A small image classifier, trained from scratch: moe expert_choice.
Rows from expert 58 of block 7, named by matrix and row number. Rows with one number belong to one neuron. Each number is 500 + 50 x the weight over its row's rms, rounded and kept within 0 to 999. All counts start at 0. Numbers have three digits each. After the name is the row's rms in percent of the matrix's.
# up: expert up (model.blocks.7.mlp.up, 64x64x128), inputs 64-127
# down: expert down (model.blocks.7.mlp.down, 64x128x64, transposed), outputs 64-127
up.0 102:502569515545535565369530499556421480605458380520498514451445493546547538468549465513549493448460473533487431496533566435508401470525476434409477425494510535575498544634477579468482494491549579
up.1 111:489450528486486459500536505607419477580572500411467547499506552443597477466567517406401497565462529423514468533481498507519410372586552501477542498537466458440451572477539554488506569507457466
up.2 095:522500547479550493519491553440465539554557432519365490536506508468494506455457446542511504506497375403464524543421499497486401521414482462547514446416506483469440551523558462446476463467529506
up.3 109:605552433536492478505470563469419518603503474605557533505543545502529513532536438456516514512504534388539510486540505552537538531576517533498422521385480563420469501475522464497486596484505450
up.4 101:522507484482369536546563502583519484518485425575464558505501416545495489535533571429551482462489537466416524442559502557506506464464450506488448485458469510472558478522477426508465553560529588
up.5 105:540496466541485588526506555475489530489484506460455486480459462549520495601509481503521434466437505440476537457459568382539551555426458386455431614560462531499515525514481584422538501528567511
up.6 110:409524442540469538439463476572499486459565488453508551454617481478429511439483513478490494467483479544455519475536501436452478540461422495593470447494549432523469491539497588452457476503434395
up.7 096:446501539438550514551438480490543588555532451481468494506475504445408530564476468556505454529595431569548462437599470482476452573539504441502612540523449502572501517501476525511474492557416476
up.8 097:487497557498488573522526561382494402573534446427531474457373546461519487535530466548477445521499401497519546514565574413500464511535471525448582467437509544446596436512477464512460455487453579
up.9 101:417574493538464516502447530570450480384507576374529494381513506529459475430557395481545525466500469497492546424466505444498539512468555598456396480471566576514497462511432489501511593491466568
up.10 104:482526471518566500557562526563527552396508500448539605552533516491543479466453498514493470473555554486571498548493514474415466533574505552527503465489543548472474497485473473462432506470549532
up.11 089:556506481468536529395476541510506560495480486481498542446573528553378460473404495487510472485438615560455577557453567449520544548415439523482547503461489425479489484482525493526467423423520448
up.12 111:529578506376598469458523526534486454564486523407542469449558516598550525502495498472462582467428454469548508490566479603572513498656586544492532524409454597505493518472519462512496489483411471
up.13 111:503445543493416494443548566534491587678443478379440443572436520383474478483471441470477454454623527458517490466490566550478381498476511509537499499532498501489458520545488526511507421453521535
up.14 102:506534508535375447551487560463535494492515522585471371551579459446525491496529590504379481569563615488494455515418536445485523522499435479588536511454591490483476516516443554465448589486472486
up.15 080:531535591575504452497434493508493543566481515466515425507517514567479442445523507560502576542474380503534584515454457427497552513539431615484590555473487547543491443535489422396494490477536427
up.16 084:563419515416466435555529526484526482430497489610453467438394542484579441461471557522566419597422584464445461596480543527544487533512525472519416417551552502485557447422529513485517532443535489
up.17 095:495447517402548492480502444505474535512411482485531526544504585531533529515525511534472433351393485486575482519536459469437540430477515438407540422592510441367600520546473487533509500538542430
up.18 087:586521471485346512459579507533507551481550532448545450474473507539476600465496585510426484571545537477448453530465509481486466504556576629517578525503425519520518547390486546487462511456491536
up.19 097:512520427644568527517471354555457518509521529420540472506573517513525536524505560454452520513503490462535406412459521520468522580487450476438515450467521564560587524495527480480512469566527511
up.20 120:463417511454601503546514478508493421519436499415523453412557437520555548547532553501389588575426493504542514378521563473519499370549495527511531386488446503535511565410486518528587512422523510
up.21 095:445490486461512520477472562503513674560498487542500476504491459509418407486468520494514457455486484452447498602512433537596473469515530575533437539528584465520497469525474524582456509463439472
up.22 098:471587466581472508479466504485428519585466466480484501479467556599419559490479532521637563554516482475571526441458516455512562519461522476504519486407543489550506431431539594529428570429504534
up.23 106:504476394523452455424408461584507507548466574488473533522607471506517509433468483456505492483444489450558509421492500410585492486504490529558433462530534497438567442495562436511515632515346451
up.24 090:527490412530458532468512502509495499562379456485534565546591460492480447505431503514574607508524550456510534566572550514380499521527488483542412494478543507555458534420563532555501453438543533
up.25 094:511429462433322540513506557441471507454569472546515505603470501503555573511521479569508556445459509529535455551513526424553503558388570559565392441446515478467444378421548413529494567421565496
up.26 090:533453542488561511526556452428549430585501514443461459546513479556508546488516521569507461571590419611459514509513542479553551514519455503568559427546543521484528477527528601511526448527483467
up.27 085:509537532472574430413509478494512498523533490522388582507466481547486521437440464535500509471463585558479591515440465503496544519565495436575513422467593537503465592574571473503553523428483457
up.28 122:476446489426440434520516434528474545489597441535448510543571557442479515521449436592398496468492466516467511571464460547494504472516554494550520517396454561562537537510497493497387464474513461
up.29 100:528479538522389501431459536437451515471601575507562517579464503485553449563555605439562520482482555492394537572568512507506476571514508596517576527502506546442503436540539398512493438494592520
up.30 101:611453461566415423531560478589462537468546527450451479572542540521486548461485433440518451458588434539464410469443481478558466414547514529497433512549522552460575535486498505418554429502494487
up.31 107:471555414561471460544584463486449457593588536540483511462509478466462488457509458473463450429495539498575562464520478495445455514488562427514522538482559457584657503442471561529489463499544489
up.32 097:460489484577500457482517529494519486454468440479444440575410485538578517515505508489528436564490336443535566437518502416560463518548529477493450570523495437551546568452508453507532455528525506
up.33 105:469515459493582485468579585489466525397510399539378484496551476621476553564444485480427448490519516403509494429435479563510546461496530544513601530518492509535492469421464477440514527531508404
up.34 117:497465462411605485572510520543471462606547578471419478493526473578521521427467568466617491486586469576501472410480537466447553453494479482440476451431473438513485556481451403501467552542538587
up.35 097:483446446428456573452500610530552581456482554584525461542555435477458454486431503516469569392387445410468510450451517482496518451432468561488498528601491467419483485536496479624448498457551530
up.36 105:472526542560503527505431524441527544582463488434530527364503518603505422518549428589494423481533499497527495475514522506473501570545541613552510498536493468508471543436530510505513472528521419
up.37 113:547454608465436481532495447422461515464465504463476574565459434450428509541461464556471484492559487477570566511526408543503434505575457499493519439503461446592502460485491473542504479495517628
up.38 100:597558491466531479486425509455492437523431436523492477505617501586545548556501514526509482570420521473413528470535493512542445510596550473431538390492554496412501449505576530532523530513523493
up.39 102:547501588508401441563451533527521440482503548547432525423516562534474448562526449448504515443490494570437464543563499506515481455548515527560454550397501428578480521483502500452433440380445496
up.40 089:533547470539417549492458537447554513507496438507452507441517463503489590616564409510574482537435517533429511491523485390536523549478492455568536547463592476436561448528455568444535386469445558
up.41 101:541506473540457522458585570521588495477511506476470418601510497377509533487592443537490549440472463400471529451626556375519513414390508465457426508522535506499548487543449507498489460445462497
up.42 093:498477529601453490437496486542505542501422453491414491526474486459582386511427510420568452503526549413444562479461489531503534613586434497532455540503518520466460484507559467558516518409468591
up.43 091:539476571465542482521543462488540525462478543500590497502443512420574527467506433548380517561546576600439607523373470381571552512518472528476508522508474605465479508529456501497444465474450514
up.44 094:571556484423463490430520490493555496502522507635547448496485479547492562565549492498426583533516492465568496510551552583399444534506525389414573446428516581553564455496442599533489429500513415
up.45 104:484470597500449496534561505579474487473469566459556456483400462521543494512430491553513464582498508520430487501405478540518579460525491561504600429483497481562496457557518478474504492481456509
up.46 092:561446549576598452565516498570502535490427483456480505470491473445493582515460574581513501523476347523589407503479464424500528505508578445509445488454588552509455482499499511451472526534566391
up.47 104:505492475479561527577511483426491547459499538520533531557422545420589558505461476493497598513435512386510519582573579420501463530493502466486392465531525567525523517545442614461449523451534515
up.48 108:642458521556516446383561511582462481530515484502527559594481525514507591532475439477529565496507516468581531477442537375504487502502576542439506453505485521490450411490532465483492462486410450
up.49 108:564486558527429593558441420452582538428488487500552600528521447456521418482519543519410536584473452434583466564445501498416473444487522498530536517576489566478448467482515525544575388502564516
up.50 099:586498446498555525477394511420479484535504492394427536545476531521439554518440402506459465541379502479584431509583445511500480540502615439604568448400528528555559556594487521497508566514478445
up.51 095:480458494458614501471516557579538530484533462392496519554525473488542465513505507518512468453624478438530481560461531485480498493461517488420568505563404410452480526439583476608631364464464553
up.52 079:550486473467568525513518505451554398540491531502472477596587512564540527513583549484552450563514500477490484473495518418556531493519539511472515476444481428539523527480529491524447541337457408
up.53 099:445564521460537484495493530466464455503511547471496435479567434509505573458583534525455574519406555540445565431533510492602526381549475498542532430462460520389465387444565536482523500484529540
up.54 088:423535544592516556537578545516431482454549499473558436461386550505475588468492428470416491589567438582421467516524446506536535465486419493475518563600527427426516444419493420547519470494613514
up.55 093:499524375433508493473487421485565488452457488554572511495482495430438493563521455458514488535469484504381601517578498525507465556548455503514563514527532454467506551474553577512576496505497499
up.56 108:543524509503488566515542446520461483561536397552490394526518523516531495663547501475496510568582529464558546550480468595478513444571503425470429471403497523569451553497415471419599466406548525
up.57 113:434505480481510520521394413492587541495500532509531482491526476453559551430492530466593540599455582415505582524459562466480524508483443564580522563485518543588459519486417441473539528533472554
up.58 097:576491533472498503519587535445641520432581450586548469438411536456516458479458470498458440518534421492498477425500592489599570517447534435455435529472501457488536505454430470527479426467473489
up.59 096:437420507484474505395479423435457518552472497537482529513589534550540419482674527496535510404336484513439511538502498413510495559452504539519565581479560488470533488511485526515453529565533461
up.60 099:500416456480586482540537505438468534478490463661502522560455544596534501515517495499464530509478438455499635452564478480489472501459584505505407594533527525457542448521560504563437450573538452
up.61 107:522443417520473473437510520472561455527575602569525532565535547498441428494530500438429550427524463440369495518490502500466472453536497406557593520472567504503521564541448484493428426466562451
up.62 090:491570504567523504497586544560551526592617543477480497514537589459452514566338461558488528503469557583495489535427612525469471507554477478456507513492572532459575455502516453509561468477411484
up.63 097:584563483458446479457544470470504479492534441581486592622477451471496546587526571509448438599483480403477405532512564583494461500504469581517508596523591538471480507471451508455472475515462407
down.0 105:481472439522492465532577600362441483517502473494453412500427494518472517509487501486485408498425515475525595559490441491504506656547488520582483506545531485441536457433491525510544536503504484
down.1 106:538414495534571476408454476569488415555480432522469435502553600504571472428606521504533506588398549424482522487490561507490559523506519511472520468537581469410539472595464541449484482513519547
down.2 089:525506551400437537455516575475502429509503510453475579416451448475528509472549532491467498525429556563470543530499486512584553503545592505543524499558445500529490541486477554476444474483560527
down.3 107:629508521437429478541445579440540471481495559493511467520539444466484529519590500566479508439463516533515518591452547524432552575511527462526439570524468453420483475446480472523474538438501394
down.4 112:514579531545535588512560598423438451597509495405516492523528494477528457486456478468590540483423459420462472492469482492423542574437537520536529599455492527525524405451554523589482373571483505
down.5 113:460530478553506539476466503437569383576560397541509468591468508532561542478521471443566470545422419500454437494555578485509501497515430468539423524478500533577564527556472527451512497478483500
down.6 104:475504450469566475529498450486461524443534566446494609511499448462556460505361458517514440445568540591482566551449502529484508514446491474482494517583515523460474547544433466461485506511536617
down.7 096:498444572603479446508571506444475499505525521539512532453485519585461516556492557515402530498422500489584520478432437487512476504530447467439507436545487480417393612550457508485524449531519488
down.8 098:511528495534525446431506569483481504457486545503561573557484479532542491460540509463476547491469503529566489538488409430400438511563465643422492647556422484489401554460500490507528525454550536
down.9 103:458452579511413465516445499445635503476515452528589484461447592547485489463503500497541478568541483478545514499545434502523461464507473540482487442524457468448559515489412436567461434508399562
down.10 100:496460534537498477500508509462559504520526499471400479471523511429570433536461562510448498440543510489506556483425486406497536535437401573452403540560468583507515429459385482514458477467541490
down.11 088:469578564483499466462487513552446503443495366449454542418523486556572487371495520539432466528502460487403528516466436490502536489389590584514479506424473536546614427535523604489529489508553580
down.12 111:411473425499449454499477448526555506512516497537438531524546505567575517521554582528518493543496471480493444557550422450410477469545422511475532490501622517433518574478462447579554499437533438
down.13 101:545388453573428414449510550424448566516444550557610469482398481521535453474524453581544516562486474464483474475499482473485467669520541538473537428490532519525482536443486537402478463450473573
down.14 092:603516541550547514520444506447555419514523427400446572500518562471464429492473558550440539507481477443438507503548419481519473449449528535508620523523485525450419424479688480432546525491441476
down.15 070:482469560522493598491489548489466492565511488518469530561492482557466533470471550455503471631605445477476526517491572507610497442493498473525447540411461525545458545496512598476567523439487513
down.16 095:491523426472505405474479511561518602515493510406500500524490402505541479624505523478565457577571461600479565456456622508546527512468505470575455548408550547526458531465473453486527514478545426
down.17 099:482504533563478544409517518433443537530517514498508411459527523487400478508506457430481413509494526566550497566486536496581462484447507435493616415546639509523502470514494524458448561461483467
down.18 084:477449520509515453516483502444511510481480434476513551463467464527517461534557562484575472435528538462404530544482411560497420556539501530513469542511610538498467574562447444532530457471434483
down.19 098:401494497503489452426437515529467448561448506492519497470533526520462474492526489490495496511475506603508520521593493517531449548518517401444490551469498423447559532509472451551517547535544555
down.20 117:474434504456496518490408519553379453530453448599461519505488575562533525485450556456526542384462470506582442466498552518457483567506528502478596454475436463522576521499531530495475466559505554
down.21 095:556472481399547561497535501482568428466482521566554523503524560444498485431535479460408490510435527502486518376472481523452460433437484541535524509503452522466485459567516477553542553415499470
down.22 097:462505429474431483558464407505466469491482489508509456583488436548440497539557387472415486412526501412595484567445517507593486494556472467509517506446524371539440615436532528482542464471515494
down.23 102:529530572421428509511541547466565516455470500418501482449523474538461481476548424531490517522529466432465452382502500573501502479624468464478510511557450522468453469532522454468432550430441498
down.24 102:443482547545480498509526432531453509500458599480471556447492499529572516501510451539514487540566483495353416519452574525473565482467541502538414415516486477493486564526441511464478509617508514
down.25 099:650502537556549536516609409393538535475477476503568506510448500442428444466596495462514528431534546606509467458414536561453453415536475558599539491570471425425514480550550470538526496576547522
down.26 085:502518438459492418503483527616561535506526541500560553487533439563482525467449587453538466476583514497598464583495537457565475541445559483501431562472531532550457515511507527583501529458380526
down.27 088:458589501528519557490458512520563507502515497486428445472473498391526473519481542555613584499596391476521569520464484537578500470361569585545510506497431580471550489447553479562507513560498531
down.28 106:490426494537488594529532546555485504461497500533547435483536464353572476480610518475548544457610502462449486501542496510440518438454502508490545490433502480463455378435506463573444472486520456
down.29 099:484529558506533525478470471568537385525438424398482497431531488521583514482553479452475468486531498570471499516516511465509494501601544313493472505428546514561445532490553537527479566488541399
down.30 096:497625500527562520561498458509543568519543463433517510435501513483510414474466477483561489557521492548399571429503444538452438487391512458474498494509519444526504499564443516473539448524391437
down.31 113:505540498476489553554490551448489528555389484556480535480522514573445506443503441518384499458511589575593500468568493500529441453580535414509522458455479569500459446424458472464424505478577498
down.32 087:522514509514440536512530428530617442596558525422476580462551527549478608451409425545521517497469524501543406463568474479535477574565523531418483472537508485501642553486454491420597524440478480
down.33 105:531429457437503504613479569505427612499553433529371455550442487463548553485439468566543535554520508471480530554471501546568484419470480559473445503515551574533490507472412510509468498442426460
down.34 110:477548550440437448470554492635477507537471433577450502423474597446438483490493463410572466475429590530558528499533478558515551543462489469560500509511455498540526589552528485557493422508436538
down.35 095:503508502460541547439567507507439486476472498509515518528567498527465543475462582432647480562513492563561494513539472500429461404515511593441369457504496486534617488563582524505561502511501473
down.36 107:581540490503440475487478590490421488517484464547545504553450540514471544468473457508454421441495419577606538510479404549556488427538432512373501484475525471605513560501448532499563530541476488
down.37 111:483404574525561429475536514582508572444556422546440540455546460455446453479495385537484561448476542468565444467474492410470467539592468472487467491462462491438496449531464499516486418501585516
down.38 108:468490549393525452552574463611407503381421520460520433514554518423546415519536474577508531456558455507517451492490540490493575396515492509531505505613468505439575494462474466509534483579470449
down.39 098:564513488579486546521505541492589490486586570499462467457420522468569470452544506538524557472535442501508502470592424539429575509557485531398521495454516602544549506408530438475395530558506520
down.40 085:470536473555401492525521506444404529518556494535504501495536465567524606487481497414476443505490474443512484511616478516533557427544531538591484490557421506579395538460452546493577422540523456
down.41 100:523523465503508462567467401533467453518425588579466432511375513487502570468475392509518481490432486497539516549542603502581538579586419552502476530492446496537567426540426537574606440531450435
down.42 097:404526517420476547441510397449535544526505493497542533557483516572512554549487509614491563545537489416481487559462492524521512522467454583469520460439476554491450477470500567384550545504504483
down.43 102:480552486374575484526516415486552559506543524404518546474510416513542493556449448463460487527484437536578476503493482592461478483488502463515559517598473452493420455548431497497443514559432573
down.44 093:495469454594509582500536443507410550491540535499571560483413433443456539510514505420621576465499425556536498473555617443454513447436492388441553439494586430559529521430510508508513511457546500
down.45 099:394493567467458424522412503571586562516516446521546495438451579452553445507525676449384478533521557493504492501522503524561472438530444511462627470521511544479485427499504453506535568494496609
down.46 101:500510567495441553528452449443467561514583549562386517452575507416519555560514577504426502464568508476491485549448470488582496464514493443476490440482495444375540590476555535523438610481411476
down.47 101:507500509496507457525483463385447447460479558504508430510512549449430614553497510476493516486537563401493466481483565523425504530620540563499390548516500482434589455540534526550486441494586443
down.48 101:513559511421490432530518449488474506454489477552580395535534390541447541445558477451467446471424599448483569458499512541556568505586489493511492466584487442412571520540528495547435513517548519
down.49 108:400458439526593618495407477544514495471517563516443472520478481504478456521459430476514492511525483604478583439486587445576508439512552410521484451487443482606503465563517462441482479445535572
down.50 102:489521510468491557490531532503456531462506547455567469482538550405473383523553540557429460478534495476543512533469511549519548515505498620570525499535553519451459501477568463462534562558474517
down.51 085:581489434519426555444472437539458473564490588601490513552559460514501529495553515469566487581576555479414414538470429540485440534509417505519556528559493492473557509506440458425491503418510555
down.52 085:530461502447438445462488547474456596516479519551531604561584453621445476550482458554477483477602406460443529549481407524533459575447528395556565481399562469561530460543541504545536539504467458
down.53 097:551492379472446437531489451553515485428543473463508450591538548462468480481472600511462510455472541470371435476548513479490498418543473564458562500388479458508435515505534511478547535557459502
down.54 093:504515462545535445525542584579479579505506577520546486432432529537448494559503532471515521530474496477593499470423497498571458439467573583507484539480536559529492590434528466489566530512505620
down.55 096:516539505527480528535557514449442541510474564444515552445475558580483529574429550621464543453488536597485469538495603471496492450396389475431446460510474491377446495483478518471474579563439518
down.56 106:453522491614578519424494478533521523495479483547515499553463475435516440586497400475491542596377479480523503516583436509493515616452523467441544432422547409533444517491501460490491456528579415
down.57 120:459539438488531496529501544501476501519540461430575494591505543468487544497494492508500532469499508528526499463506580453352541472493613428496491477494434522582498524452550474579460476502519446
down.58 107:505546486580613560493447506479528497508571559503518477560527490612539477522418497509489452435479460495475528387464455501487487618428524526545501540531445544485382411491505517517481487468447515
down.59 103:476435449471548519486470465514527412442538413450478499486522494446411570524374498554372501531491595517407499480549609485561484492454553571522525540435573537541496476531621472450513528431534469
down.60 096:547482490481497514599621471518609428459524490537553464485565532467357558548489541465449517470436464513503504524515453521494529424462495476538413532481478427501523488557538533503482524574529465
down.61 113:513496494506511580416552480592557462519545498532416485522472446483460527485508435513566485501513529433504469456549567365448539505430528436499523578522530498569521440571578543471451440474491521
down.62 103:520421550479538427494447494520567505449412539459504502572546544555548494530451627535472530545558449444442515439503423438479379476464412465544496502495536541577416463499530539447512461505607511
down.63 091:616538483517526495483498518451532492504374549474431527519464377482547504489521512513610518592431552467426504561443460493440603545549515469586469499472472571554547498487450504527445544467490467